A small segmentation model, trained from scratch.
Model: arch unet, widths [64, 128, 256, 256].
Rows from block 3, named by matrix and row number. Rows with one number belong to one channel. Each number is 128 + 32 x the weight over its row's rms, rounded and kept within 0 to 255. All counts start at 0. After the name is the row's rms in percent of the matrix's.
# convs1: first pointwise conv (model.mid.0.convs.1.weight, 256x256x1x1, standardized in use), inputs 128-191
# convs3: second pointwise conv (model.mid.0.convs.3.weight, 256x256x1x1, standardized in use, transposed), outputs 128-191
convs1.29 065 [126 146  77 110 140  80 113 135 141 136 125 122  82 163  94 108  71 144  86 103 141 140 105 125  85 155 141 122 131 154 126 127  77 110 190 141 139 154  85 142 159 126 132 105 133 182 135 177 151 133 163  89 141 128 215  87 144 130 149 150  26  82 126  58]
convs3.29 058 [100 137 123 144 122 104 125 127 129 127 131  95 117 141 146 145 124 116 129 117 146 108 132 113 163 107 145 111 113 125 195 129 122 116 150 107 125 106 120  87 106 116 119 120 137 130 137 131 122 120 115 127 119 134 167 133 140 142 138 120 125 161  90 141]
convs1.30 113 [175 134 111 112 149 134 181 161 125 169 163 133 169 167 165 138 171 133 146 100 152  87 137 115 165 131 185  79 107 128 154 153 143 170 152 157 136  98 119 142 132 100 110 142 118 143 153 202 125 142 135 166 163  78 201 117 131 144 149 167 108 118 131  72]
convs3.30 113 [130 142 192 152 128 133 133 151  95  71 104  61 121 113 214  90 131  99  73 140 128 189 163 131  76 179 141 144 134 148 187 153  59 134  70  92 116 113 185 148  69 113 166 117 118 148  86 125 165 165 102 121  76 146 146  87 176 154 137 183 139  69  84  88]
convs1.31 122 [141 128 120 130 176 165 207 115 121 146 100 140 132 132  94 182  64 157 124 138 176 110 117 133 148  44 243 107 159  82  90 116 122  90 138 170 152 129 179 149 144 134 182 109 115 108 136 112 116  85 111 155 162 182  61 143  82 118 119  47 149 196 136  73]
convs3.31 127 [124 106 117 139 148 136 132 132 130 152 144 136 114 110 164 137 148 112 224 114 124 148  55 134 124 160 136 103 163 100 140 121  96 123 137 124 112 113 177 133 124 164 131 102  94 156 110 114 132  75 105 164 150  64 105 231 114 120 105 159 156  91 143 115]
convs1.32 073 [121 123  91 144 141 165 153 111 165 153 118  98 124 166 126 141  52 168 110 117 178 140 112 122 168 118 198 224 142 110 168 118  99 121 107 151 145 117  95 181 109 131 112  70  74 117 118 163 104 165  96 216 149 179  76  91 108  91 103  79 139 135 131 113]
convs3.32 042 [133  58 124 139 130 230 139 127 139 119 130 180 121 127  99 120 128 114 131 109 126 125 129  97 106  54 226 133 115 140 106 121 137 128 123 185 116 126 119   0 132 107 122 122 110 121 139 137 126 128  97 126 126 112 151 134 136 111 162 124 127 124 113 107]
convs1.33 118 [103 125 132  93 170 109 141 123 116 138 163 136 157 145 130  84 145 165 108 130 164 150 161 121  94 148 160 168 138  71 108 140 154 162 114 142 160 125  57  99 139 120 136 141 146 121 112  87 149 140 146 109 159 124 112  64 123 112 134 140 163 162 121 201]
convs3.33 137 [118 145 169 160 130 168  63 107 124 145 148 109 142 115 103 117  87 124 175  83  67 127 103  82 141 106  82  65 146  96 142  52 116 142  56 146  50 123 135 131 134 113 100 147 175 109 118 158 168 171 142 182 109  95 142 135 135 143 136 135 128 141  88 137]
convs1.34 098 [102 155 112 151  77 112 125  59 115 124 110  81 134  85  78 119 144 141 121 147 115 101 116 163 143 106 110 113 138  89 142  99  92 128 119 208 131 118 136  87 166 113 149 119 117 173 111 123 131  96 142 158 210 139 125 136 107 100 101 137  95 187  87 128]
convs3.34 094 [129 129 105 118 177 143 106 121 172 122 112 140 120 108 158 177 132 103 122 111 115 129 105  76 167 125 134 103 133 104 176 115 186 130 129 132 111 112 138 130  56 168 115 146 111 129 163 111 139 123  97 104 150 103  79 134 212  86 131  89 114  72 134 136]
convs1.35 109 [147  82 134 104 114 141 185 125 153 187 116 169 128 109 102  98  59 161 116 146 103 128 140  82 127  81 110 163  94  70 125 167 134 119  92 112 132 158 143 133 139 124  96 141 111 141 202 156 153 110  95 135  80 118 112 169  83  95 105  93 165  84 116 130]
convs3.35 102 [162 113 144 156 110 170 126 147 139 116 129 127 152 104 145 198 105 167 149 104  86 127 116  94 157 118 110  99 170 123  92 133 125 118  83 119  63 147 125 133 152 105 119 130 201 122 137 107 130 127  94 105  55 179  82 113 163  93 173 115 119  84 156 140]
convs1.36 100 [136 134 136 139  90 160 115 119 128 162 122  84 157 120 113 129 139 136 139  98 124 109 124 143 164 118 136 117  80  95 110 132 181 170 145  90 134 142 109 160 191 144  80 139 142 147  95 132 125 106 161  94 202 122 163  99 117 136  90 145 112 184 179 116]
convs3.36 099 [109  66 171 124  33 130 152 141 156  89 138 159 123 157 143 122 149  73 116 237 141  93 116 152 174 164 109 180 117 147  94 127 105 121 107 126 143 109 138 140 157 116 112 139 149 126 146 135 128 134  96 114 126 163 115 131  39 118 107  80  96 102  86 145]
convs1.37 130 [143 107 115  99 130 129 138 155 156  99 119 111 127 116  92 154 129 133  14 109 105 131 138 114 115 195 130 134 167 110 120 156 135 198  88 157 128 135 113  95 128 115 146 113 123 150  85 108 119 107 108 174 140 130 188 116  98 163  88 163 138 182 178 146]
convs3.37 128 [136 122 128  92 121 146 160 120 124  86 137 104 112 114  91 120 113 187 145 190 155 107 152 146 185 178 113 120 203  68 127 132 143  82 180  96 125  74 150 134 148 113  81  65 107 163 165 112 174 137  65 143 197 151 182 203  94 156 121 132 153 186 131 161]
convs1.38 090 [126 131 102  56 101 151 182  70 135 129 130 152 154 123 121 106 134 100 120 139 106 147 157  89 136 119  76 154  98 192  88 215 166 147 115 123 143 152 158 126 103 150  97 128 123 127 105 151 160 162 112 129 151  97 129 120 136 126 201 171 124  82 110 134]
convs3.38 095 [116 129  80 149  81  83 140 127  82 144 123 131 135 130  81 145 119 152 130  76 139  89 133 139 164 125 134 139 112 146  85 120 151 132 144 143 135 132 125 162 108 160 124 120 189 115 163  95 136 112 113 119 133 109 129 104  52  77 147 199 139 160 211 206]
convs1.39 089 [134 157 105  75 165 155 103  80  98 146 151 179 107 181 141 132 106  36  96 163 166 166 152 141 140 130 130 121  65 148 119  91 149 148 147  98 141  90 142 165 183 183 191 203 121 190 161 136 177 196  95  67  99 114 127 107 126 117 189  93 151  99 132  68]
convs3.39 096 [158 181 116 126 116  40 121 118  97 129 114 123 109 106 100 113 130 108 133 146 123 132 145  56 123  83  85 108 119 139 165 128 127 126 134 171 121 149 127 136 147 114 136 152  82 126 158 137 130 118 106 134 140 149 109 119 158 115  88  85 114 130 102 171]
convs1.40 100 [ 80  63 111  82 132 164 102 104 115 113 125 147 125 117 122 143 112 117 110 160 164 102  85 148 114 129 198 128 210 138 115  75 139 157 162 105 181 127 157 161  84 101 156 107 136 141 106 106  94 136  83 155 109 132 123 168 145 131  82  88 165 156 116 149]
convs3.40 109 [193 143 119 149 110 126 126 121 193 137 101  98 140 147 157 154 106 126 126 178 146 133 136 118 141  98 149  95 148 135  81 144 109 135 128 126 188 141 136 173 116  91 131 132 103 117  99 142 103 116 101 119 124 143 200 115 162 155 154  82 128 176 105 125]
convs1.41 077 [ 90 122  91 134 153 124 204  91 169 154 110 114 134 135 162 137 108  90 127 153 100  96 145 157 166  98  96 148 118 138 129 149  75 136 136 144 120 165 134 124 120  82  68 104  85 190 165 152 201 147 101 168 136 119 106 102  62  76 168 135  75  75 126  82]
convs3.41 089 [130 164  90 133 158  97 132 133 131 136 118  67 127 141 108  58 130 144 140 130 135 122 118 163  92  92 112 144 124 146 210 126 112 142 135  35 129 128 136 148 179 117 127 137 153 135 122 132 127 130  94 146 123 122 148 135 214 111 128 136 130 112 137 134]
convs1.42 086 [133  93 153 162 144 144  90 124 170 107 120  95 117  86  97 141  93 165 123  77 139 161 139 147 189 151 115  95 165 113 171  95 170 158 145  89 183  97 120 167 132 113 127  63 166 102  71  69 116 104 144 117 161 122 105  90 124  92 172 127  90 154 145 132]
convs3.42 094 [126 173 152 127  62 188 118 129 151 123 131  44 116 107 136 161 151 147 128 190 126 110 121 175 100 149 129  83 103 127 118 121 131 123 141 146 143 169 134 107 139 124 136 131 134 122 125 102 122 102 138 120 120 104 147 140 140 106 159 180 123 128 144  85]
convs1.43 121 [133 126  68 115 125 115  54 154 141 138  51 116 119 167 131  99 131 162  84 137 163 145 110 113 118 147 161 166 137 135 145 139 159 135 149 149 198 139 135 114 144 122 118 104 147 127 113 167 141 188  98 128 152 101 191 142 153  82 155 145 135 139 161  33]
convs3.43 135 [129 128 159  93 125 153 112 211 164 152 116 140 157 137 151 130 144 139 125 107  91 154  97 138 168 154 150 148 121 104 106  95 113 157 132  93 112 114 158 113 211 136 111 158 104 111 119 107 149  93 129  99  88  94 145 178 145  91 136 127  87  86 136 124]
convs1.44 131 [102 141 115 119 115 146 187 114 182 129  24 120 131 125 131 111 122 131 132 165 235 121 120 139  98 169  96 101 118 100 122 106 161 151 106 168 101 138  98 124 167 116  55 138 106 142 136 144 116 175 125 178  56 116 183  87 114 130 138 154  84  74 211  60]
convs3.44 128 [168 150 136 173 126 113 132 140 111 113  95 134 148 105 113 161 143 129  67 182 113 126 133 103 114 179 140 173  60 122 156 126 104 165 100 106 118 154 139 130 134 147 185 169 106 129 128 108 126 152 146 156 141 122 133 103 126 101 171 133 152 148 137 182]
convs1.45 115 [155 142 154  97 158 112 198 150 105  99 149  96 151  93 146 173 134 107 127  95 157 122 192 124 148 144  63  30 161 162 139 122 111 119 165 123 138 102 212 123 184 120 132 125 170  92 195 126 159 106  60  93 138 104 168 116 144  91 128 143 156 167 113 120]
convs3.45 113 [138 129 147 129 174 153 111 131 104 123 150 149 131 142 115 105 118 200  94 111 100 181 151 118 247 158 110 158 134 109 158 126 131 133 125  73 143 136 120 101  90 138 158  91 184 125 155 112 130 141 114 120 126 142 166 172 130 131 121  81 135 142 150 122]
convs1.46 059 [128  96 167 129 137 131 119  95 108 178 130 184 104 102 103 104 122  70 109 119 126  87 156 103  99 143 170  91 129 141 125 135 135 115 141  94 151 108 126 113 111 126  96 140 100 121 132 116 103 171 114 175 100  80 206 128 141 126 175  96 154 166 121 108]
convs3.46 065 [117  56  89 136 140 108 136 138 131 121 129 143 132  86 163 154 121 109 137 146 119 125 120 203 135 122 110 124 129 138  50 133 139 133 121 189 124 107 131 233 176 151 122 147 136 129 127 140 126 121  86 115 139 120  66 131 150 182 105  55 124 149 104 136]
convs1.47 079 [ 72 113  95  58 149 130 123 113  57 103 130 157 168 132  73 166 154 113 139 122  82  88 116 153 125 121 155 132 123 155 139 138 164 138 152 120 192  78 104 161 135  92 139 143 114 102 167 150 147 144 132 116 171 124 153 102 131 143 179 128  80 161 165  92]
convs3.47 087 [109  94 140 149 140  94 119 149 153 136 147 162 128  61 132  86 150 158 128 131 146 139 151 179  91 181 128 133 126 124 151 128 133 115 141 166 130 151 116 161  84 155 121 133  79 123  95 147 123 125  19 140 140 127 135 112 152  60 131 168 131 156 150 110]
convs1.48 125 [148 144 134 126 122 165 160 119 143 154 156 125 134 110 122  69  87 114 106 152 151  90  51 139  84  93 169  91 119  72 144 139  99 246 124 107 127 105 129 113  86 141 105 139 135 174 145 130 140 122 121 119 149 114 105 153 154 144 116  38 127 131 149 124]
convs3.48 134 [138 136 154 183 141 142 118 142 130 154 197 105 101 133 121 112 203  88 190 115 137 118 122 134 105 129 113 185 143  79 124  88 118 107 143 114 172 138 133 124 102 147 165 111 122  92 124 113 159 185 136 107 107  86 127 104 139 112 128  93 186 149 108 133]
convs1.49 069 [132  33  88 111 116 131 138 114 113 131 141 162 104 120  74 150  74  93 110 103 122  62 121 158 171 114 121 151 125 109 139 220 171 143 122 130 121 139 112 119 100 132 133 162 136 135 144 183 158 139  81 148 149 122 112 146 126  93 140 186 119  74 105  90]
convs3.49 069 [111  60 151 129  81 143 140 129 127 157 143  38 124 119 100  83 112  89 133  98 133  83 134 148 130 137 119 115 135 118 178 128 126 121 127  56 137 108 120 124  99 138 121 115 120 145 136  85 111 124  93 132 161 120 127 125 209 112  63 100 117 118 101  88]
convs1.50 068 [112  77 175 172 189 150 128 121 101 126 124 129 106 196  86 107 129 125 101  74 148 130 168 161 115 155 147  62 106 215 166 136 123 118 128  89 101  85 152 173 145 116 133  66 115 127 161 112 154 127 151 107 137 145 112 129  85  97 178 123  99 135 108 142]
convs3.50 084 [125 208  61 126 128 137 139 127 109 112 128  48 128  51 116 143 132 132 117 159 146 133 126 220 101 195 192 113 135 138 143 131 146 119 119 118 112 129 120 170 177 118 129 133 183 115 138 115 129 118 138 128 122 150 172 143 115  76 175 129 134  96 149 119]
convs1.51 057 [ 98 127 104 131 107 103 175 150 142 139 163 173 142  99  56 132 147  83 117 150 155 124  75 130 121 126 141  93 113 126 111 142 183 146 137 117 131 131 143 143 152 130 206 185 145  91 121 130 154 102 135 131 161  83 189 106 136  91 138 142 179 169 170  77]
convs3.51 065 [103 239  91 154 138 100 127 120 140 119 150 158 130 131 145 112 143 137 133 102 139  99 124 142 122  79 118 113 119 135 110 126 102 131 127  81 101 156 141  53 144 112 130 127 173 124 140 121 130 116  99 135 122 144 107 103 191 140 145 125 118 132 117  91]
convs1.52 118 [146 210 143 103 133 151 158 130  68 119  97  97 142  75 133 119 183 134  98  81 130 176 156  68  88  75 131 156  93 127 179 141 156 128  88 116 161 153 177 110 115  45 152  99 134 128 141  64 156 169 167 176  98  99 144 123  87  89 124 131 219 187 145 130]
convs3.52 101 [131 100 119 122 128 172 131 143 125 138 123 142 117 157 150  95 114 116 156 171 168 159  80 168  96 143 119 163 114  98 102 106 133 111  89 112 117 179  91 135 127 136 129 128 165 146 109 125 112 136 112  90  76 172 142  86 129 106 140 171 164 100 119 174]
convs1.53 102 [148 137 129 173 102 156  64 168 167  71 136 126 142 132 152 134 173 112 134 133 117 114 150  93 117 166 186 103  91  86 141  51 159 139 153  69 162 122 112 119 118 112 115 100  83 135 107 152 135  90 186 143 133  81 164 147 123  52  76 136 102 183 176  97]
convs3.53 105 [114 136  95 132 193 114 117 116  92 104 136  96 165 118 127 108 122 113 118  61 135 153 149 149 136 153 173 138 113 135 147 129 165 125 136  64  94  97 121 188  43 120 141 126 115 138 105 132 133 149 212 107 174 131  87 122 196 224 128 177 121 146 166  85]
convs1.54 116 [136 140 110 188 131 173 133 146  78 116 107 170 104 123 155 147 131  78 104 122 134 163 133 167 144 115 111 163  82 154 122 169 124 124 108 168  80  86 144 158 134 168  52  96 120 113 120 122 125 152 152  99 146  86  73 131  66 154 116 163 143 125 187 106]
convs3.54 116 [ 85  98 188 116 121  92 145 170  78  98 104 116 130 113 145 125 132 136 129 131 181  97  91  90 137 113 135 168 126 146 195 105  93 141 138 154 130  98 150 134  97  63  88 136  78  96 128  82 126 128 139 107 145  93  77 126 133 109 169  86 137 122  59 113]
convs1.55 049 [139 118 157 109 138  89 210 126 157 112 126 130 121 116  91 113 163 116  88 124 141 159 125 114 114 147 161 113 100 139 189 109 146 119 176  67 141 142 153 184 189 164  88 153 119  98 152 144  84  77 151 110 129  50 160  20 126  98 138  91 166 146 151  94]
convs3.55 059 [121 113 104 141 144 180 130 143 118 127 117  62 127  73 125 152 133 106 135  69 131 115 124  59 150 120  80 114 115 141  65 129 116 128 138 159 134 125 126 118 129 134 135 117 132 128 116 144 126 122 195 137 139 153  80 134 181  87 120 115 122 139 140  88]
convs1.56 080 [110 121 165 124  96 155 141 103 126 168 133  96 103 100 175 181 129  83 143  65 174 178  92 185 177 112 183 124  71 131 102 160 144 133  73  80 173  75 102 154 117  75 145 102 129 153 123 114 108 127 139 141 152  61 116 146  99 100 126 191 118 182 142  83]
convs3.56 087 [131 143 140 131  74 156 119 122 123 146 130 152 139 145 149 151 116 184 134 131 128 141 113 134 126 101 157 113 128 133  95 128 147 134 117 119 120 133 128 199  92 116 124 120 146 128 127 115 123 115 176 134 139 145 151 132 219 144 138 134 140 152 131  79]
convs1.57 128 [ 91 161 130 144 152 150 155 138 161 176  44 160 128 186 121  54 180 109 130 155 205 123 187 130 148 117 194  94 108 139 146 164 152 167 154 172 125  75 133 141 107 130 155 105 180 120 123 117 144  80 139 129 168  78  66 190  93 155  91  68 110 107 175 151]
convs3.57 133 [ 24 106 161 112 117 115 139 150 144 136 124 164 154 171  90 166 156 116 125  75 182  87 124  99 161  98 116 103  76 174 119 156 120 152 101 117 111 120  75 128 108 138 112 127 156 119  90 117  64 119 149 134 156 104 119 115 138  97 193 158 119 146 165 132]
convs1.58 118 [168  62 166 156  83  84 132 190  80 140 105  92 163 105 149 152  85 214 147 207  94 119 103 114  69  73 110 159 108 116 121 113 115 101  75 125 163 120 108 130 109  90 152 139 143 112 146 170 128 193  53 133  60  99 146 148  94 131 104 201 132 134 162 131]
convs3.58 117 [141  98 227 129 129  57 126 167 166 175 136 103 142 137 102  94 101  74 126 138  93 145  67 182 146 138 141  69 103 117 105 148 117  82 104 118 123 120 113 131  73 132  97 113 134 142 117 134 144 185 143 147 141 122  97 120 125 124 158 128 146 155 103 162]
convs1.59 084 [102 146  97 126 144 168 129 102 205 139 118 153 122 102 141 102 148  98  93 151 150 155 169  95 102 140 150 136 115 157 183 118 153 118 118  91 128 156 176 151 164 125 111 122  91  81  97  70 134 191  71 136 126  92 187  86 118  84 180 124 167 132 173  96]
convs3.59 086 [ 74  51  89 118 109 154 130 129 141 142 138 157 126 139  87 151 145  98 128 226 140 112  99  61  97 116 159 115 123 114  90 139 156 123 127 100 135 105 133 146 184 149  98 114 146 138 130 125 122  99 122 112 151 145 156 109  68  50 106 134  98 180 182 150]
convs1.60 117 [110  80 127 112 113 179 125 162 118 192  90 138 108 127 114 164 135 134 158 104 143 161 117 142 125 133 125 129 110  83 105  81 187 124 183  77 102 173 148 163 124 103 151 103 125 131  87 118 168 119 162 175 110 149 132 124 102 142 112 172 163 113 201 120]
convs3.60 108 [182 132 151 145 150 140 126 144 105 109 120  80  84 145 101 138 164 162 117  78 141  92 119 127 120 109 165 159 106 113  80 149 134 122 115 133 134  80 129 137  82 144 131 169 179 150 121 121 123 143 123 162 121 128  91  86 115 162 116 131 133 105  85 177]
convs1.61 069 [132 135 156 159 126 167 119 127 151 129 107  94 134 182 128 111  30  96 119 120 133 131 141 154 172 184 171 137  85 131 131  86 111  99 150 122  67  92 106 191 155 130 123 152 115 173 113 131  89 106 145 144 122 138  98 107 142  71  69 144  98 168 147  91]
convs3.61 073 [128  43 163 137 183  94 125 142 116 125 107 131 130 146 119 111 166 117 121  86 140 128 109 115 119 121 138 119 144 144 198 125 113 119 170 104 164 121 123 181 153 101 136 132 157 132 128 148 114 127 105 122 130 104  94 123 133 179  70 149 109 140 117 121]
convs1.62 064 [122 133 152 160 111 129 184 140 217 145 111 172 117  66 153 120  87 111 114 182 144 119 109 112 127 123 142 142 147 119 148 144 121 141 120 115 147 158 148 166 160 176 136 130 151 135 160 155 100 146 139 176 151 103 163  60 145  60 118 179 141 118 150  95]
convs3.62 048 [137   5  98 139 143 119 133 141 113 125 137 152 118 132 129 173 131 117 127 114 126 122 132 113 125  75 228 142 122 140 124 123 142 132 113  88 147 124 123   0  73 119 122 140 152 134 130 149 125 120 141 126 136 118  64 129  84  43 202  75 131 109 162 119]
convs1.63 050 [141 123 105 124 149 149 172 104 116 189 112 125 138 142 103 101 144  97 138 132  80  90 140 128 126  90 146 100  85 136 124 148 117 125 119 114 169 147 166  90 148  94  79 154 121 121 102 117 140 180  99 120 116  48 177  85  79 122 136 138 143 122 172  85]
convs3.63 064 [145 125  96 133 154 128 132 128 114 141 133 153 135 106 119 169 130 126 132 129 119 114 127 128 125 116 213 125 120 136 255 127 143 132 133 159 175 134 113 137  51 118 114 121 128 121 105 140 113 121 115 144 130 146 193 142  26 126 142 119 123 127  94 120]
convs1.64 078 [105 119 169 141 203 108 102  98 145  77 124 182 119 113 129 123 195 118 109 145 126  94 116 134  99 111 148 227 138 133 129 148 104 124 152  71 176 122 204 105 157 144  93 161 119 193 158 152 162  96 114 171 120  87 163 119 137 143  19 125 139  75 140  73]
convs3.64 083 [128  42 130 134 194 146 109 134 152 103 106 100 125  68 126 170 129  91 133 110 143 154 145 142 149 121 140 126 118 110   0 135 138 133 143 112 138 145 133 113 155 116 126 128 109 121 114 128 129 118 166 139 112 111 141 135 210 106 157  92 129 117 129  94]
convs1.65 078 [153 174 135 102 114  74 132 107 118  79 126 130 137 151  91 106 206 106 158 164 117 170 177 132 128 101 182 207  69 163 142  92 122 122 145 122 149 150 171 102 163 155 142 138 104 120 170 164 172 142 166 109 154 118 227  91  98  81 109  96 111  51 182  76]
convs3.65 090 [111 222  93 118 147 225 124 150 148 124 112  67 114 129  75 130 120 142 128  97 135 149 119 172 149 111  70 142 131 131 128 138 161 121 139  84 150 142 127  87 124 112 132 126 148 117 139 111 138 136 150 125  99  70 158 139 193 136 151 137 101 136 173 131]
convs1.66 087 [ 96 100 144  78  70  85 118 132 131 174 101 149 144  92  91  68 139 108 110 163 138 153 150 126 137 120 188 183 142 106 174 101  95 110 160 187 136 123 131 131  98 153 102  91  97 124 134 158 149 136  88 130  96 153 145 135  83  63 107  98 142  66 148 101]
convs3.66 079 [148 177 186 138  89 176 123 117 109 125 104 114 113 125 147 110 120 119 135  87 134 102 117 176  85 167  90  97 127 130 167 128 122 125 118 120 110 123 127  14 151 122 113 142 178 132 126 135 117 124 144 115 123 150 120 108 150  54 118 198 120 150  72 124]
convs1.67 082 [207 124 150  91  72 114  69 115 158  86 114 188 133 122 119 190 140  99 124 126 124 164 130  88 113 127 124  89 128 148  88 111  97  91 134 139 142  82 200  96 128 122 125 126 145 130 127 113 168  66  89 106  89  90 204 123 126  91 138 135 100  96 161 137]
convs3.67 092 [142 161 130 136  54 102 126 126 112 137 115 164 128 102 118  75 131 122 130  91 106 126 135  86 101  59 104 135 130 132 133 137 148 115 114 182 123 111 125 117 141 123 112 160 157 131 151 113 120 133  91 138 105 138 143 114 133 147 239 166 133 106 166  81]
convs1.68 131 [171 136 155 131 120 124 102 151 135 135 141 108 129 148  63 149 153  67 137  69  26  79 139 132 133  97  63 160 117  80 115 101 183 146  88 104 177 157 114 109 117 132  66 161 137 136 158 100  76 123  97  76  80 128 153  77 105 128  88 146 128 113 197  83]
convs3.68 125 [ 99 162 168 179 152 164  99  61 113 132 185 168 166  87 123 137  88 124 157  68 113 141 189 148 111 179 127 113  79  82 110 126  72  71 138 144  29 173 110 114  95 115 159 156 167 107 158 144  67  79 140 172 124  99  89 133 173  87 123 159 174 124 203 164]
convs1.69 117 [136 114 102 161 133 164 128 143 151 105  93 144 116 123  89 103 116 153 133 101 150 102 180 164 101 129 109  80 140  95 136 151 119 136 148 117 128 120 134 187  75 137 143 156 115 231  72 147 150 156 159  88 155  88 122 145 155 156  77 138  56  79 143 112]
convs3.69 112 [ 74 187 172 110  75 129 116 100 122 175 124 165 119 143  98  74  82  97 139 194  78 127 127 179 154  76 133 147 126 101 113 131 125 128 134  78  96 126 119  91 158 155 111 151 109 104 134  93 123 143  82 124 101 125 119 108 179  92 133 101 136 109 158 206]
convs1.70 114 [139 132 131 129 143 125 150 129 102 120 116 119 119  98  56 127 134 159 149  77 108  91 128 134 170  72 135 169 125  51 160  45  84 186 192  92 134 158 124 129 131 140 122 158 100 140 108 134  67 191 113 134 138 140 141 147 114 243 110 147 123 107 153 122]
convs3.70 101 [140 128 150 125 144 104 122 115 175 134 137  87 134 126 163 116  82 114 125 138 117 137 155 154 152 110 185 121 130 138 110 133 112 138 142 138 164 152 106 132 115 146 111 103 106 123 146  92 135  90 151 145 138 114 120 121 130 189 143 163 117 127 141  94]
convs1.71 058 [177 103 148 102 148 197  81 146 108 162 112 156 151 142  99  96  98  67 141 173 142 132 108 101  98 169 139 158 141 151 150 116 154 111  86 118  95 129  67 151 137 100 139 109 151 183 148 139 135 137 127 170 163 110 145 142 116  98 129 114 120 123 127  75]
convs3.71 063 [100 133 153 136  52 162 103 134 170 141 142 107 116 170 122 168 133  94 136 217 121 128 121 189 127 132 155 123 128 122 170 133 143 125 153  93 157 142 121 146 175 134 117 126 134 139  97 121 121 109  89 146 123 159 139 127  44 126 115 172 126  89 147 157]
convs1.72 060 [154 159  98 144  93 198 163 102 166  94 161 147 155  99 122 144 122  99 105 181 198 144 127 158 101 107 116 121 154 137 156 113 166 150 146 155  95 153 116  96 189  92 137 109 207  68  70 120 176 129 128 121  97 117 145 128 114  78 157  77 120  85 168  97]
convs3.72 072 [172 184  73 128 130 146 124 128  92 130 112 125 120 143 100 184 128 103 140  93 120  89 112 201 121 167  83 117 108 131 218 126 126 129 127 146 134 127 122 178 159 137 127 134 107 127 127 144 122 112  97 123 133 138  80 116 227 114 156 115 115 147 123  90]
convs1.73 078 [136 129 114 102 149 138  95 169 130 103 152 206  67 136 127 157  78 110 147 146 125 105 130  95 132 169  95 166 143 131 160 120 180 120  89  81  88 150  51 156 178 138 109 125 131 118 123 158 186 170 130 153 151 143 136 210 125 153 146 144 128 125 113 105]
convs3.73 085 [102 162  27 136 147 131 138 131  97 125 123 196 142 161  92 186 145 144 125 151 133 138 122 112 112 114 119 144 124 154  46 122 127 124 131 143 133 100 118  91 167 118 119 135 154 127 116 129 145 135 145 129 122 109 129 123  84 107 171  97 141  86 156 132]
convs1.74 128 [130  90 114 105  33 102 142  91 137 110 179 115 152 124 122 140 108 113  94 134 183 180  76 120 164 189 115 131 115 163 147  96 117  93  67 103 178 138 114 154 148 118  52 101 119 106 149 116 146 171 138 145 134 154 137 137 137 136 115 174 136 137  67 139]
convs3.74 132 [129 145 160 129 111 122  84 138 156 170 114 141 135 124 168 140 103  94 117 143  94  81 130 103 139 123 113 200 113  78 131 100  92  78 121 155  66 148  43 125 109 116 135 150 106 118 105 145 134  84  81  84 102  94 105 103 161 122  98 176  85 116 121 106]
convs1.75 116 [182 122 108 158 151 202 133 167 194 110 174 123  69  93 129 167 131 117  89 183 148 142 139 141 133 177 107 160 118  88  86  90 108 139 111 143 146 148 151 125 140 124 152 129 105 124 147  57 127 116 124  92 109  91 116 132 157 140 150 153 190 205 178 175]
convs3.75 102 [127 193 111  98  78 118 158 142 129 146  68 127 132  95 121 163 122 153 103 104 155  90  94 172 155 146  66  99 131 141 123 117 107 131  97 100  94 114 135  70 192 113 116 125 157 120 108 117 122 183 117  67 100 160 117 124 182 124 188  88 122 154  90 156]
convs1.76 084 [129  70 160  70  86 172  92 149 154 151  78 163 151 142 107 145 128 124 109 135 175 151  97 106 117  82 171  21  94 120 162 118 123 124 157 149 139 133 127 124 186 139 181 144 113 122 100  95 130  89 117 129  87 173 114  99 102 118 191 124 165 113 119 105]
convs3.76 094 [144 161  89 133 145 155 119 147  55 132 125  94 105 147 129 109 125  87 142  56 111 112 119 219  84 105 188 126 114 122 128 130 145 112 124  81 150 159 118 107 108 108 123 146 127 140 131 146 129 102 136 142  99 164 111 126 203 246  91 196 128 104 177  57]
convs1.77 078 [189 158  93 164 164 152 139 110 189  81 137  90 123  99  83 112 145  87  99 140 141  92 108 187  80 143 104 145 148 149 207 183 166 121 155 105  97 145 140 143 119 104 134 159 161 123 121 108 180 114 113 122 152 136 116 133 143  99 131  77 144  86 159  42]
convs3.77 062 [123   0 166 126 111 152 143 127 139 114 127 219 120 135 149 133 128 157 127 111 130 122 145 127 140  43 111 167 119 129 143 127 148 124 118 137 120 145 125 140 129 132 124 134  76 132 121 146 130 129 145 126 132 112 139 121  78  58 117 169 135 164  97 128]
convs1.78 120 [121  92 101 141 136 111 115 174 135 138  71 139 145 128 114 155 103 133 155 191 143  91 128 130 179 120 198 154 150 157 131 181 137 158  83 139 189 101  81 125 185 135 179 217 146 133 134  82 123 134 137 174 117  88 102 140  39  70 149 201 135 187 140 201]
convs3.78 135 [134 135 131  92 114 135  63 114  77  74 122 113 100 141  87 129 123  66 173 135 151 136 119 128 144 135 121 162 137  86 145 252 123 152 114 151  94 148 128 131 131 158  90  60 169  62 194 145 129 142 131  88 108 118 149 148  99  98 130 116 143  72  93 139]
convs1.79 122 [114 186 121 106 177 125 109 123 122 136 106 113  75 144 143 117 134 147 122 146  97 123 177 146 178 108 165 119 150 182 139 152 107 144  76 127  48 228  89 118 106 115 126 105 149 123 152 148 133 151 116 126 176 108 123 153 124 117 134 102 142  93 143 156]
convs3.79 124 [107 155  86 147  69 131  92 113 103 149 164 143 152 166 116 119 129 113 115  92 121 132 157 121 120 116 134 131 134  75 172 127 170 122 110  71  82  65 129 146 133 122 180 199  86 104 110 120  98 152 144  93 183 100 137 115 127 146 106  39 108 159 146  93]
convs1.80 071 [ 93 186 113 125 118  61 102 117 115 172 127 148 122 160  93  91 144  91 156 144  85  92 129 121 149 183 154 164 142 113 142  77  77 118 183 132  99 124 151 153 136 133  68 146 109 151 165 167 157 127 124  90 126 125 154 103  88 146  95 102 102  62 187  92]
convs3.80 065 [149  65 104 120  94 179 138 127 108 128 106 142 134 113 166 181 141 132 130 178 124 111 125 179  93 151 134  68 126 136 145 131 124 119 116  96 128 130 131 147 135 121 124 136 190 123 139 113 127 118 154 127 135  96 129 114  39 186 171 158 120 122  77 201]